Weights of a small segmentation model.
Model: 2.71M parameters, arch unet.
Training: 34200 steps, batches of 128.
Data: trained on simulated telescope pictures of galaxies, 195000 training examples, 22.4 epochs.
Rows from block 2, named by matrix and row number. Each number is 128 + 24 x the weight over its row's rms, rounded and kept within 0 to 255. All counts start at 0. Numbers have three digits each. After the name is the row's rms in percent of the matrix's.
# conv: 3x3 conv (model.mid.0.conv.weight, 192x192x3x3), inputs 121-131, a 3x3 kernel for each
conv.9 050:079105111089112118066093101083108117100118122091102115106124096130135106137132127177180154162173150165171166089098105084096106107121121122117120123146149146147144171153171148157175162139130134146126154144117123142105166157152164138122131131116111126115131146130130113122121136117137148128106121121
conv.10 189:133108151129130122148143078136113153129135125144145077107121154122147133120143076088116144108135122105128053133125110136112122121110180131128144124129132139146074147137112134119125135121153130135112138125134118109196133144107137126125120110175125121154128137134142145059130124147131140141136144085
conv.11 064:111114118130169150083105104114109113130170155097125124138110116130083069155109096161157157156117081137099078122114138110105128118115123114138138131168162138160156135159154142179190117155159140120138119084103130101111144134143120095122156132148120121112124149125115126104125111104121139119110120108
conv.12 127:131118115121124119137120114125112104117122112125112105137122116131124103134113110130149143142155138149140126151134140136118122144127139085088066092113085081090065114128137122129148120136137159147162147133144157145162148153167152142159148156170116100088108105079119087085131108101122109099124106103
conv.13 121:117121135114122125157133132109113121107117116144123119131127137128124115147137133126153154146158141148147136150133135145124129150140146077083069074097078078080064114121120125126136107117120163148156157138148157151164160151146160147152122146152103098105097100085133101098120107118109100102136122120
conv.14 115:145143170141128127152098110149148170148134124154105106143139146141135120140109120127131133121120099129074123116102091109114153101154170121130127126129099124101074111119111116120120117130120111102093109124162099165175116113106117131146114160159145144149143126109144104115143138153141143132146127116
conv.15 064:150140151147145154147148157142130149137139154144146159120121152103109143126135161100111143081092116078090128136155148134152162144160155159151160163147155160151160119119098133127104114104091117122104113125118114121107123114087123103074115097073142138166134138165151155173142131153135133149145145153
conv.16 068:105055146122074112146116131115058147131079109143116127127119124131099104138136125121162150116127107133147134142162100122119130107133166116087124136127114132131098118134141120150150124126128136167098119128138111133167120172095109151138109112125125090130126081088139124125131067120139075106139132127
conv.17 088:130150142144152126136117110125139130128138111122105098122140122137153124126125105112140110136144111129120114134121146148137156143156149130125106107092051105059056127115126112100118120114132125112141143146166137168160124104116119110139124147155125131113125128091113093079126132125127140113122112089
conv.18 069:134132122144137105146129082137130128149133110159136095108097105096077076114101081106128133093129118077122091157124120146129134161141170129151154146159162147157147139163158160185186141163174149114109126107107139120141165138139131111128135119153125127132141137130160153121132115125137112105160135109
conv.19 078:130106134114098129180166185132105128115094124177157174135114144109093103163134138131133149109105091145122128119123117140148137128120136078080064083096092090113090113132121129144136101121119143145143153146140141118132151160160152149147115112105108090107102085093143124137132089126099072102152142142
conv.20 100:144133140116078134130128139141134144114072138133129144135134142117088122144113136131111111119088106138107103133139131164185107131124113100114101086086112082102093125123124139157148117149134121130121156188111131126113118119112130157115127135115128130135110071121130116119125127124108068111123102121
conv.21 081:100092092106108105126110110100089085104106099122108110133131117136123103131130113143176173169198177164177138124124125120105099122114120111118096115136121097121099127139148132146164129138145157152164143123124148131142171169184157147166154155173124108099122111079130119109142116098134112090136123126
conv.22 109:144136153141096138154132141139133149139085135150130144138120143120074119145117141142129158117081124145120143112150113125181147104153118162129147147115131155122146123136125137163142122142128099147100119184142097162110111119097120179125112147103145128149132068123152113150132117127126091120140121130
conv.23 124:127120140121124147128111139117111126114119134117104127132122137128131126130112125137148149147165149139135126148137140139123113142133136075077062081103084079083065115124119122123135121134124162154162148133133155150159154156153147141144149164152103093108098103096100080104121103118110102116116095116
conv.24 101:104082138100081114145118118111087136097079111130106115139129129114125134094108125122137100157195151101138108168126132117089098102079145129134125128128114145133085124135126152143126160149121173142141138115128121111160141160143148155148152157165149123127116101101110088104141110135098077100116086108
conv.25 092:113121119116152136112150142117122118117149134112145134132138140137153148121148151107117114119111097105102111140149159151148163148155175095074084075085078082074064116109109107092098124098095145151155156138150155151171138132132142116124148123133116124127120144142114137136124128128123151140119147139
conv.26 044:120120104083148148070100108128126125097146150094107114140131135116117128092103133177196154169185166086136161097138123124134159102152195178134145143136146157138128121127118140140126156146117112137110132108101121119139135140129167115088181147119124117126104132148104126142124111123100126134104112120
conv.27 112:152089106133154163168177191151091110133157162167166177116112143130107102147132143108109151122082072141129148134169156164123133135131142133068089105139127119126126128138108116150150107124113115170148146110117123116118108158143129106112108101091134105132132129117140134144135073095120134128149141151
conv.28 061:183137176083117149165160172167136172078116153163154164124133129112144138118121140153115122157126112129109130126140126185147131116121123112101114038095105119113102130123130138118126139135114127137105186134114106108118112131098174119097098099111134126127099134124126118116149133134069110127130127126
conv.29 101:145149121170189160141167142137136117153170145134152131135132133143153136133147131146161154171178161152168153091097102104102093103100097139117130107109109108101107127130129113104125122111129105117118112110105116110108117121128113098116130115129122121126126140133124137133125125124129145131125138125
conv.30 047:162143192145127155183126164159136179136134161176125153125093121114152158115104130098089097121117086130069115154143115129128126111145143133085141121104134129081104126137114128118099143150109104151103116143122088159135111135110126114107097130123156108136119145150124092105148111158129136158127104115
conv.31 105:144162142182131074144178130142157136173134069144178127132135133151122102138149126107123113143114075100124121148124135115134179133126136135140139139132081136122109122107101118129138118102109133117122103134178117127133124107127101113178128109141144142135158124067145142120138146131151126054141163103
conv.32 124:107119142098117140153153138109115147103115144158154142072109123104150140118138142069144131112187165076133146157142085162145096110103119115124155096107133152134126176152145153120131137124122153143095161148110096110119146145108152143105109109110088116126110139127132129125096107130095113129139135125
conv.33 100:081100092090110109065095090091104103091109115083104099113105120084064079108083093121115118095056058104065076136161146153156134163156133150141145144135149156154160144151137166185171145165159125145134142141119134135112148136134153144132136133139116115118096099109113112103114114118096104113109112104
conv.34 103:148163153148068145134088127141156149146062141137089134137149142133089122134108116129149121111064114134120101128102136133168106133143122120139115143083130142102143120116123123154141122144137127103126123182116121153114114104125104182123118159118136142141128061119131101126129138134133064124130085126
conv.35 104:160159166073120174137133155153153157065116164136129151123128127088112128140112143128127130126111121159116117137127132191139123146125143146148122065133140094115123125120129140143115122127109112111129184131112144129129101108120181134098131148113139138133078113131139115132148137131049093131117117141
conv.36 079:165135160169063118155105143158136162172061118162112148133133148144084113147115127133137125130066102125105115158156143138170139154150130117115130129096126130114129130136123130151133124129108128143113127173132133152127104100090093169129100136119142132159148069116153113130128118137137039113136105141
conv.37 162:131108129114103106126113117138124143120123127135131138151135154133108118150125137134091092123058042130066053139136135149119123154127120131132131125136136124139142109119101123143129108124111137137139144125131149131133133149145139145148131140145146138144137130129148137138148143155135138145150151157
conv.38 075:136103180120048097138085136139104174131051101148096141126126146132100113139110125127128137114087096120110117146158128139166136140144126122109116124103116121110121130125116125137123123129113130153115141176146129148128120147109138193164117152134131112140115075099138106115123115136128040096124093123
conv.39 103:142142145120064136149110146140144151124060142150111152136144148128086127144111130126135108096061075127090079123127126149165117130130122123132120110080114109092101114110113117151125102133112122122112146173119128139122119108113130194129127156121136137144126064108140110112145147141129055130148105140
conv.40 078:131117185127041096131080125133122182142047101145095132120139147134092108145114123129155137116077090117102118153154127138161140141145131121112121128107116122110117140125121131144132121130115123144103130168143123150136114119093117190158114147137131135156138076105148108115116120141128052104129105123
conv.41 103:125139121158146129129147131122140124152150136123145130077118106119177145091141128100120114127156125109134139106157099156214167103159119145133158127092125151126139179137157136076111169117133113138101140191146108149122137118131115114123137126136121134129138149143122142138122138125144157142119145133
conv.42 075:106088118079103157100133158111099117098110144108134147110136136133161125139148107128161168138191187131166132132153159136162151141154183157126104134113113119123108149128127129109145120119150111141150130147125141121127088106117110111082115082062129112109121130124109126109113100098108111097110108083
conv.43 107:107112095160151139143171154101109095148146139133157144076088085118165141096143127107103106124144121110145149101128084145207165112174140147139151128094124141118135183167177137086116164116136106130103137185140115149121145143152121123122128111115108108110135139141127144143105112105140149142125144135
conv.44 087:184158102133162153127141164173155104134155150133138152139132093137145104126123105135122066122144086079103117147153181155131132162155154152130108119130122127117129115119143109108138113119143105131168140120118145137119061083150107081090133109078148136108130135119137129137142130100125131124138130129
conv.45 105:151139137081075156098086165157147134092084159111100168166181143145131150151113149151166118107098089122070090124116137148129124136120141149144121124124134135128139089081114106119102106132102120124143154141129130127132105111124171182106148168098160157124115101140144109149164160129125113157136113161
conv.46 104:152148169115075159157131158145141161109073155152132155112115133081076110133117136113113103090082064114088072131135144150165108126117130141139130120092140132131121149142125176173145125136115122128123150169110126125127122135120153195118121136120136134131102086111134121107135135138102081133141130133
conv.47 102:101070083135122131149174171101081094136128140144161159110107126157155159136150150147111131177143142165167176087118105146191161127170147147133142117096125127114130154150137102095097126109113103131108141170131122138114137158133108118100097082083113104125139131145138145148106104117138135143133142141
conv.48 081:135151154165126140157061085135142153159126135159069090126133135145134132152111129096119108127111126143099152131158130139147135129175155146142150135128138143073110126114120098121122100137120106125107129143133120183150117114100108118113113180157141136150139123126142080113137145142157124128160068083
conv.49 101:146155146183106078171136097142153141170116083160143101130131155133092120127108117128137186163102126130112142107124129108127149116129131137122138144118111155128122131128099135162142136143148108126124088132153082126134131112116092125168095112162142127142152102101149123115139146145146104080139121090
conv.50 100:119120132135134141125125127121117124129128131118120117135134134148153155145154150097115120119124126122113128132153156150153162154164177126108108095082081090074068118118120101095094106094098150159156162162162164163177151145136144140138152151159125118125129125133125125123133122124138132132128128119
conv.51 099:137118104135202181133165168136110097120170151124139140116115121148175160147161168080113137158173176146164206111141145142126136132159151151115112100111101088063072130132129101086102105092095101138135143117126135153136112132145125082092131108102133117118122147133125126131139113104119146130122127124
conv.52 112:150110057161119078154172158147121065154129095146167164134127135134111106115114129150113152160110091118114121099142164119126138114122117140118087127134122134145164127124117129152159142145137096150174101126139109106086104131184093118149117093087140121111144125111133139146137131079138127105132144148
conv.53 051:182160236118108157168111161170144206118114147166118152143125133138155101143122110156165162163175164185167184128130125121121105128128133126106106129138144132123111114121129114129157124141128127134109135129100113124117100131091132113104091108108123110134108133113127106103143111140113101093133074086
conv.54 105:092104106099124097102096084098101100097113093102089082106096106090092099106088096123131126134144131122121115116106121100078090109084125142146130147158142143152122175185156192193169162180164126118135113093111121104144146143149144129149129143157118113116116113099130098088111101097103104096115095087
conv.55 080:139109132160107090135152151139110128159113098131157159129102117140085092109097109117112128159082053096064084115113106099125144100099101139143152152112115158160167132154140126168154148154141123129110109146155101113101137150144103146164150131134141110120155108096134135131138109118152113104133149144
conv.56 156:146155164161185159164172092141139153151168152157159087110129123134150128109110082137171154163191157133152093110118098118106113103105166124123147124127136151142096150137146132123139155158159121130102128122119106112173129125110126113116114110168117125137131140134138134085121122135133140136139135088
conv.57 076:152137145137049118136130146154144147149051124146137150143150158142100139151121126136141150136082138148117095106146128139190128121112100136126114137070120142140157120112107122156131113147130125144141133190134133118107122114129110179122125113116149142132147072119142122112153147139147058116144128137
conv.58 109:121128132132125124143110125112115120120114117132102118065065096064069102103100124104115124107104112125107129100100114094098104108127126168167140175155133157131108196192159195183152157153131093091117083103117105131137112118133110134149119154158119114117120114122134118130105104116110112124133117124
conv.59 081:125144160110153164126135138117128140104139145122124124137131139147138139141124137114121134132113114115087118161156170176135158162157175104087093076094083097083061109121113099115114106121110160148156175124141155145172147137121161130120150147152125126133130136138137129128125121130120132132133128123
conv.60 070:180100158166104144203178197176100152158099132196166182162136181144104127170161161145137175151127140160160165128135120131124120116132144126095096129120110124132118095107070098161120088092072125154130121133127106117123103160124104145127076089077148107157146103124160155166164106155148103120164157155
conv.61 120:122150111139160140131161139126158116148164149140166149137140125156153143156151146125111120112120113117118116125139147156182152154164126147156134145143128147137136116110119090093101090098099119118137124127131122120112121097115099085093099082096147154132158160146161164152146162133160158150162163155
conv.62 096:151163177136129173145133173149151161136122148145129155145146148137150143144152144137171182131163195130160166121112085129131081124116097124128114134121114124109100103112117115111129105119122113110109114133109117129116099097115096122115107129105136135139138124124140135128151138139141119120137126131
conv.63 101:151116118173108098193199175140118118155105097170173167149144129138110098129123133157143135167137124186183149126128129124127141070094121119139128127132124131117112115102120121161163144140123116114118124133147086112126113118126112142159111110121127130117133103099142123136140131112135106088140139149
conv.64 086:110146124177139124123127101110152121186142124125138110122097100100072103122126137114081109075051083111102140142126118124161138098107116110137123133145134105120120132156159154186166140147140141105105113148140106119129151104115119115137152135150126141125147112114118132131114117087141136119114136116
conv.65 061:161181142173179147129126113162189146166181152117126119131137123120140129117114113105095111085117114125112127124137117146162143134152114149135118144127112143117126112108118123107111129127128118119135117130136116143114126104137111086107118110115161166144152175155142145141174177164158167162132139126
conv.66 158:136120116129119115126121129118106103111108107109112122090099106096111117100113117104125131126157152123141129124115128110099108124110114138132121133129121123122117162156147161151144153146139124125141119114125138127129139146160141136146169155148099078079074077082075083094099085085082084089085093107
conv.67 090:115104155100065168153147181118105155106068165159149175127130165119102135164116156143146139137127106135083129131132120141148114118116157112121115114109131109118117132136100161165125095126097132136121139144100127111131125148111139175093139136090119120144124101138153120144120106147105062144165130157
conv.68 075:131159136133128134088104101132163146134136147090115110140154139143161162140158138125112106114136125143131120153167145160175150139140119149155155159150128154131119108091108104086090113096110127116121111121130120129124119085115092071101124102141158169169156160169140152132160168165151147158124136126
conv.69 162:134130139139128134139129132119118127121117124123118123105115111106118113103109107126144131140157140131142126118111122110100107114107113122121111120121119117117117147143142150144144150149144131122135121111115128119125152139148140127135157146149090079089074077084081078082101087099084083095095089100
conv.70 118:088117075111144107096123087114138102138158125129143112144145132153162151161177162129139128139178172148198185106106105110133126103126128126147155135132142154142140118117131105099112101089105126107114115109111102103117143113129115068090109077102126141125144164152151171156129144128150152137152153137
conv.71 136:112124111129134136135156152118132116140137132138147142135146112132118092106084068136157128138148135129133112133116115121127119118106103115127128123120127134139143124123148134147168153177187146130126129125117111097091140131132123123113110092089131150104140133103105092069139155112145116085098066047
conv.72 083:086114123082105109097118110085111117083107108096119105103114115131146134138155122134122133170149138172149125114125110168167143137152131140126145072071111095094119163145152120096127123097141135137101193193132161154130141136105162150122148135133110122128110123133127143129109126120111132121116137114
conv.73 119:148075157146089151160159153146072151143088151153158155135109133132107121147141138124123124120103084143135100141190121138165124126114136121056110121078123119135123124141125126144133112119114136192114132161118122107128114176109117151109121092113130093124129097124132131124136081130133084133136141142
conv.74 101:157122146142083125158115153150121145134077122155111148134123134134090119149111127125112117123069103134083103138163143146179152131166129124110131114070106119093122122132121121156132108137120119151120138179140112161116113122113128155125111131113141119132126075112142096116138118132126073112141104129
conv.75 101:146147163128083108166108132146142154127080104163110131128133134133098105143118124107120117110076077136095104146156152154170158136155147133110118112076094124099110124122122121130125115116102124147131150175156123153140115115107133171148111143131135126134112071091132110117133127130130059099141101123
conv.76 077:140104109103079089099094089143112125112096112112114113154160155158159131148149112154178142179168102150145061123145120147158128131140106090104123102122153114148183101095100099098121110106134158167137168166125166147107156157146153144138155139154114119128118123121127133121127121133123123129128137133
conv.77 074:144131131098150168131174176144134140096133154125144147145143157109081106111070085164152123150140134148126137118124153161135135144146157151133109118126122121127116125125104157181159155188174113114132142109098121104113100109118117096086108093089140138143112119140132130129138127139091090121109097108
conv.78 082:155181190105123157138112110132162171090115145127108098093105119083099098100096088121127125115112098124095098116122104171144112123155150136134136090098116133101093165153146162146157159153161123114093178152103116148144135114104157142118123143155124141147093107122134117104123142140091113122117110094
conv.79 112:115142162126133144167138120101126150111123137153130114096098120085090105093085089113114115101104098079062074193155155169147143133158156106125129110119123135118114152153134166161149163163158174133121157137123120146144146125111144134119137144151109121145107114131126111113103115139095109129123117110
conv.80 091:152131166145070112154104140148124161143067109156109143132134145138096116149119131115126134119078097131101102150163144152179153144154142127106126116069115125109126125124118122135121112119101127153122145182144127149127114124096121174137106137119136112143126067107143109124129122136130038101136100136
conv.81 078:155102167115089101161116136154101163120094106161123142126122144121117122153127119117115138101092077143098092144168140159162157143156151131070103104077083110101112122113108110113101105105102116170125144161154120140128097146094125147138104114106137100126119092099132118120139112131129081089144115119
conv.82 080:101121162127102107101062064106118153129105112107074078106134159146150156121109122120155192177167161136105100108172156122165165108131112142114118132118120160156160145116096113106099138145128133163127142160143116138130156128099122126127142161175120133152137131135131115121127134146141130128129111116
conv.83 087:117105102130120094115132130111106098124120097112130127098126143112149151117133129120123158121141133117129115091149149116164182120134113156090085120073066121116122162123109142097100142128140090169159123188185122125111120150158122139152129118114111114130110122134117134132107122118118135121115128121
conv.84 078:192130171179083104204144161181134163175082107189143158147124128142105118135113102120100131111075100103095088148143121150158145151142102132111128127098113132126167105128122115149135115136142114143106128157142121130075105133113095155133094104100154114122154088103149121099149114123152084103150125116
conv.85 074:141112165105059095152079107134117166109066105149083111119135135127115109136098107117118088115099076135084095140143130156148123133147140121124137111116122124109118121107119112147132107153123125136102149156134123156140121137103142185163122174155119125139119088089136089098133118137115081100146089106
conv.86 101:154141132152120128127143144151135136148112125134143142107088105092056071110081066093086092086065078088079065148151140143153139141131115153134145136118132138137154150166149164190177146173185137145137131150134138120105128142141130155142136125120147131146132105121135128127145128138127098113133121122
conv.87 110:144165157153096093145117107144165147153105086146125100138147146143114096139136100112127139125079095112104115142138151129150166136148154132110109136101083132101090119120117121138145121125142123137133108150160111149149129108113119141158117129151136132124145098076146113092130136128134108054137125072
conv.88 101:146148146127155148130140141137135134116143134121129128124115116126123115118113112102110108126121114099098104163148153172134151167153160102088094065082077078071069121133131114123129123127129144146144169138152158155160121124125143128132139141144128115117114113109115105105126116119108120116115116114
conv.89 113:109115131112094119110106129131129144129102125129116135138123125122101099122100104098098087089079062081054059119117122130138129126126114148144137135118125133126126122138132134153151133148145126124124132148136131134128150143143153170159153166153152135138137107112140116120155142142144114121143124129
conv.90 083:146086140144060102156122138144092132153073105154144144134131140147133118148150124143129156132096097130127116130156142124144144123121136115073087118114112099113107127116108117122123113117120125174146130162150120133138125185154129185167120125137128094126134097111133125116125095122130084099125128117
conv.91 096:095120082138179139109157152098125097140171146120155156113159132172204175147184174119135112142157120124145132114134101154163144121154124129125148110095119137112131140093126077043076109068083138147119156161142135152122166149157139114128150121116120138131145155150139152158125146131153168156141159160
conv.92 143:137132139130134132130126124123117122119123120121118115135108116123111108123112110146137129145127122126118114152137144139125135142134137087083084086090083093087082112141130125138139124135136154148150146139147145146149143151141149150150145154155107091096099092091102091090110097104103104102108102100
conv.93 081:144113154117058096147090136143116155126066104152100143132133147135110113147114118119111110099074075125098090137145134143153129130133121115101102114104107110107120120116108111126123110123117130154130148169146135147126130159128149194176134168143129107138116084092122104112130122134138074113138101137
conv.94 115:150142119135152124108131130145137123124147124107128131106102104099100090099092087100100074103095054076062042133132145139109134156128101146126129126136129129137154151152147154155161151158165122129146135112137157130119134149165152142166164165165136132131124134124125128128134129133120139131123135137
conv.95 096:117113100132121112103117121125127115139133130115128133119141126138162147112142140127126112137134105112124117114155117149208178116166143145144161134114140153142153142117134121090106149113118124145117142179147120146121130117131109100108136112112135144139145151151132147149137148135149155148128145142
conv.96 076:135158159171137157160138139126150156157117145152133142128130132129120139157154156142142134124119102151133135143135115126167147137152140147148159141120131143110124131130131129134123108114116118116093117188154122174142125111107121186150122170141134147151135090120148119139121125129131128144136136127
conv.97 130:082126123141179136146132066079123130135165133146127066093111140117142153143142117125122133123135128129128125155126101128119147103137165095129153128149136144135097157139116129108098109106125166129108128109137113137179167127111122096107111119169100132149133150142146134091092132149136159151156145103
conv.98 139:136144110130151134122145125126133104121139127112133118129132122121127135112126131120128112121122123100111102164150173147125154172153171095097082093100080086091076115117121125120113129121113151138169138121154160142167136123145138128130143126138112117107108116118105115112114119112107123124108124125
conv.99 104:140103092136119122170170166121094084124112112155156149112129146130134130153141131135150159140154141154149138126149174141148159142129144096066048099088078114123114135117106115115125100117124133164183139152154127107112125150158117134127104091086101092102117114121138140137114102099124116112149143134
conv.100 061:096072120092092128150125164100074122099097133162135163115121146115119114152129138135174193146172150161148162155155113151122122126109156086099101106146126107139092126124133132137147121137126165168121160128118125111154129161119129122100102106106100091129107109111149118138116066120094081119145141137
conv.101 077:166168170144096127153146126157160171140088131150149137132122142113074110143127126147136136108065080129125115114146127155170141132133109137141147127119137139128140125132122137172148118136134107136112154177142128147122120113097140185146141148140145147174129095132156149151133131141123109144145144142
conv.102 092:163148154144087147149105143151141153134073137147101141138133146131090121155109128136135122122092114150116110125125121145176119130148117115130124101069110100082106114125119121157142101144133114116106142186125123155106110113105122166114114150107134123143113057108133091120132125135121069114133089122
conv.103 074:108068122106078117147135167110068120117081116152135158116115163130116132162138134131167191129144142154145147140169136149157133136121141092065075117123113118136114127121108111121131103126131145172139140146119125100114124160121112131114106102088102079131125108120153133147116056117124077116149138137
conv.104 100:114102141097110150152146162106095133092102141142133153120114159120120151153133146132124155136135145170146149150154148164151137148135155067070072061089100078098098117117105111116114112121114158163152169150129147127123141153127156141113123118099092087126091097127125118143098089137088091143131128142
conv.105 054:104064118098086117123106130112064124112097128141128140113099116115115115155157125132173160136171126168165119146155113128106108123109140107107097124159133108157092130139153132138155121111139162173126138110118132103161121166131128124119120091134118088115121127109138144123143056113133108129153160130
conv.106 104:070119162023107152060101134078122160025111153071104133130112144106088141123091128177141145191127143169117132121109133156108139115113153139149138120151151143151146134142114150163118143161131121106111164110110121114133128110090175119089140124103114123153088111154116108144108127151030108151098110135
conv.107 095:128078105147094084133143137132083099146108085137147140141123152144128115136159155125136181132122113132165143139161145150162164130151160126082070150141084150143105114122103108114122127107100130166154108134159105115143118153150091100152102089110133101106147127095151148142144103101154120085137149141
conv.108 145:147130125130145136137132132135118114117134124124121121137121115129126124130130126130128112143130120132119110151159164164144162163167167109085092084091087096082094110121125114114114116109115141155159155138157152162159119139139136133136126143141125105105108110106115105108129107108108116114117115116
conv.109 061:063085081079102087056085087072087085081100081056082088096112105096134108086118101150172158154184171148184165129125122139142138154144119149147137155157157149151157171160171173153178184170188133121123122119122138129113164152154151129138158141140124139130134152128118139128112117109105134108084110105
conv.110 127:184128119188184161178174152161114105161169149158163144126121113126125103132140133113126146113114073110106098114161159126107123127123146115047055109109097121103091126129134124128140121113112107170157113105125115125151116150160119104127121121142131098097131129113138138132136095080134139124140145138
conv.111 096:131100101104097102111099099135112119111108121122111114116131120119139122124131120129126111122114084129115106086147101152204142099165123152143168142140171159159184148128143141116133141126135113148102141158118116142106132131134132108111135119129134141141132151148138144138139138134133146147136144138
conv.112 094:160151166171078096155134140159146155166078092153135136136133154141068092152123126125139162150055101135102124137132142120169151142130134116112094128110109109107102130125111131162143111128115138134135119168153120131130120114115106145158119123141145127142150070092153119118139145148143069077145132127
conv.113 118:132124174108103155166163172127117167108103153162160170125126153115114127147130137117128120103110084097071083140153134167162128136126160103096108091086110118113105124116100131129121102113109134146123153155123117117140128147108147164117117122116106104137102101124135125130112103142097088132140136145
conv.114 079:067064092088065104092101133067065098090072109097109138094113120108126117118120129129162178135153155132127138162151115155162115124122122140133144147129142154148145161145157150134154144141136165164130147161118124116116165187150143175144146153126103110129121121129123129138094095112107098119115123141
conv.115 097:192149165107088150142116150177148168106084148141116155147129140107078105153107129157130126112085099178125100127127131154161131139129133118125124083107129075110123125125124132159126110130113124129125166159121152134122107123112157151109142145109143133148093070117122107132155148150102062120127097141
conv.116 088:122104109148130133145123117113099097136125124144132123104119103127136123137128119116138126145149146144113095132154161140150146129116117107087066088075060095097073150126144129113131122132134137149161136142145134117138150152159127139147125135155105107095120118112125120098103095081116114100126116106
conv.117 101:166146171141072136160122169154139164136063133157122167134129144128094122148122134127119123118066101143101094139147145142188134139143123124127113120061107110095112118127111125152131106132113123132126133183126126140111116113106125175122116131103140129140128063116144115128142127142128059116145110144
conv.118 112:161134088141123074128162172155139087140133079126163173138155120145158114145164142137130114143142103148153129118126158138128158132105098109120088101125098091115134117099123111105140112097121110132166132133167148127099113126176121127181142117101130135080129141090117139139128143084124143081116150152
conv.119 095:124133144157097094124075080114129144156110100123087083145159146162146127130133116185188164185142130151129125175140128103104124124119140069087100111127130105124116113107126109111122133119131194160135121136136146150151156148131125163157151174172115135138142121113120108097107121128137128113118116087
conv.120 103:160157147159089085158113105152157147154097082152119101141142143152092096153101102126117131143061130136066141118127143115151153123151143115123131130111117128115121112115111108166165103159156122127130119155149112153140125111116119147161120137154136130139145089095146102109135142142141093070141112089
conv.121 128:131172133165198154130157128126155124146165134116135115090069078078071077089082079077057074070076087094091102125125127127125115122120121133136128134132122130122126159176170171177176168176176122121131120120125124124122142145158141144154147147145114112108108109106105107108103110106098103099090095097
conv.122 088:130154131148173149135169136130157139150183160140179147134163155162194189150196174150145135148154137139157139127139120140153142128140122124114136107092111125110116119075089079035045097049068125142121144155142130142136130125124127103114136117133133143139138155153128148143138163155156174173148172155
conv.123 083:142136164078093130166144174135133163070089131166141167126135152091095133153116149142146143158129138142106131143127131183144137140121148132135125072110131108117118120110110144164111111128107126122116180147123126121132122124106180163116099130106130131151082093136158123142143132150053068119144114146
conv.124 102:129147145132100076124109089129148144129101072120112088133138130139105067137106099111125106150127092131098148110104116106144158119136146124152157141114095144128102126127128127162186124159154128109109111154162109138144132100107115125165123124163129139141132100065133109099135148145133110071131118084
conv.125 116:109128142146134117162131089115138155135129116155126081138137150122091083136086083131109087131100045116064089128128102115130124128149150136147158144129126150121096122119105137162158118158156136130097116129130107144156141121123120119151105124185132140154129111100152108083134148160132122118151124084
conv.126 119:178162121190164122125120124156126127155129126129126130131100144120097140133136141185205147202204145128135097167146160137150160144160126125126129127126123122115124134167110153172115128123111135129133118127131135138127101103108094091106115113135140120140133120141136142149134096133117089132133135149
conv.127 053:182128173138061094169102129174121169132062091170107127147144162145115126146136134127146148147117123141140150128146134145161153140152155117103120117083110132119116114116118123128124132117112117140115137169145109142136098124093117173139083123119150114159117079113161133135141117138122034079134093112
conv.128 089:176154170153062124152112143164151165149056116152112138147146149139084115142111115143137132131055115132108125115122122113180142128144121097119112127080124134123142113116114122164145114148139115118111114180133117138110113112107119179126117127113146136147138057118143114126142135145135053110143106128
conv.129 136:119138097136175124110139102122126100128143105113117095100129117128139125113123121119193155184252208135195165135128112114112108110105114121122128120125128127131125169147154151146158159162145138140131129126128126122132139125149132104131149124148111120115118129122119123118115116106118119110114112120
conv.130 094:122121154062080157145137180119121156061075155148133169134132143095096144151123150149137109153141133148118129140121118177141125127124153130141124088116134137120118107116115157167107113126106134125121171148116114126129132142124175176107111137103125129149083091146145125147131126148054060140143114151
conv.131 125:102095074096135100088120112124108095102121093100102103120131120132157141116130136099143110157240205119207196112110107104108109110105126136132137129119121131123120146139141141129135150152138129142139139149156137143158147151162156130145159134139128118123119124116125119124139126121126126111120109117
conv.132 088:136124128149147149167171167142124129149152156168177175123113136105104125122093095132133162128122138110067064098108141088095111103096106126118106123133128115131133139145121153151134128153150124131145103098112121101106141143133125116114122122117131125138124137148133124129134123130121128138139131139
conv.133 111:161123151169080118172104136161117140160072112163107134081100122076112132103134137053084110067105130099116122133118122142148122112099107168153122145118105131111103162147131179136126148118119093112119107154143097127126093142139086184158106180151141117135129088123137114137140121132121084116134118135
conv.134 076:128113141127092141147156145136115142131090141143147142129105103106081076113086070139136101124117087110121071133157142136172151150139150118130139138125154133156163144158155163178180147171177140144111125145110118102100118120101101113073102076085131120115125109116125122106132103110116080102116108102
conv.135 176:075115131115147139154153118082115136118142139155146116110132124134136124112120113117147107140140113088117097207153119176126116118132171090116143107138142150138114133122133119120131143134134194144115160115106109118150165144123141120116112109136112136143135143136140134115105125141125136133141130113
conv.136 110:150141159140069146152143157147143158141054143154142156127135137129094121142117126126127121118080104114103086117138132133195128123121121127131120132059125135138139133125124132153136116139124118131125128198124117119111124115116118190110120112112137135135133066121142123120134137137133053126143128139
conv.137 092:168142166151060121148102136161141162151056119152103140151141153144071114160106122140127129124064109142119104122129125123185130141138119110123118127082128108108129121112116112165129106138111141129124125185128144143115124116111118169130121146125135132146134056120149109130141136150149048112145090139
conv.138 109:138129146140059126142145147138130146143049125147148148137131138140089129146129132125123125121072118115109088129137135121187132131120119124128124139066122127132135124132124124159128112129119133137127121201129135123116133126120120193122130111120143130137142057123139125121137131134139052118140134137
conv.139 122:161138160148071139150136159156137157146055134152136158140132141137086123146119129133123128125069114130111098126150136131188135129131114125122126129059122131129142120128120124159132112138122118139121125191126124126104114116109117188115120116108145130140136059124143120124141129138135047120143122139
conv.140 116:133139166135050143148143150132138161139038137148140147135144151140088122151118125126141128126068100125110091124123122124190122133118118129138121141080135130137142126118110124157134109140127133123123129199124134123120136119117118198115125115122135138144138059122140119120132137145139050129142126136
conv.141 073:120103178084053136130117145116103167091062143130123144152152140150149153170163163151155117133138113154138128122132134154149110128110115127127095115114096101111072106125130124112128092115101124145137164171127146133142119153111152201135143168144135118140129105129147135118136113130095090134140141129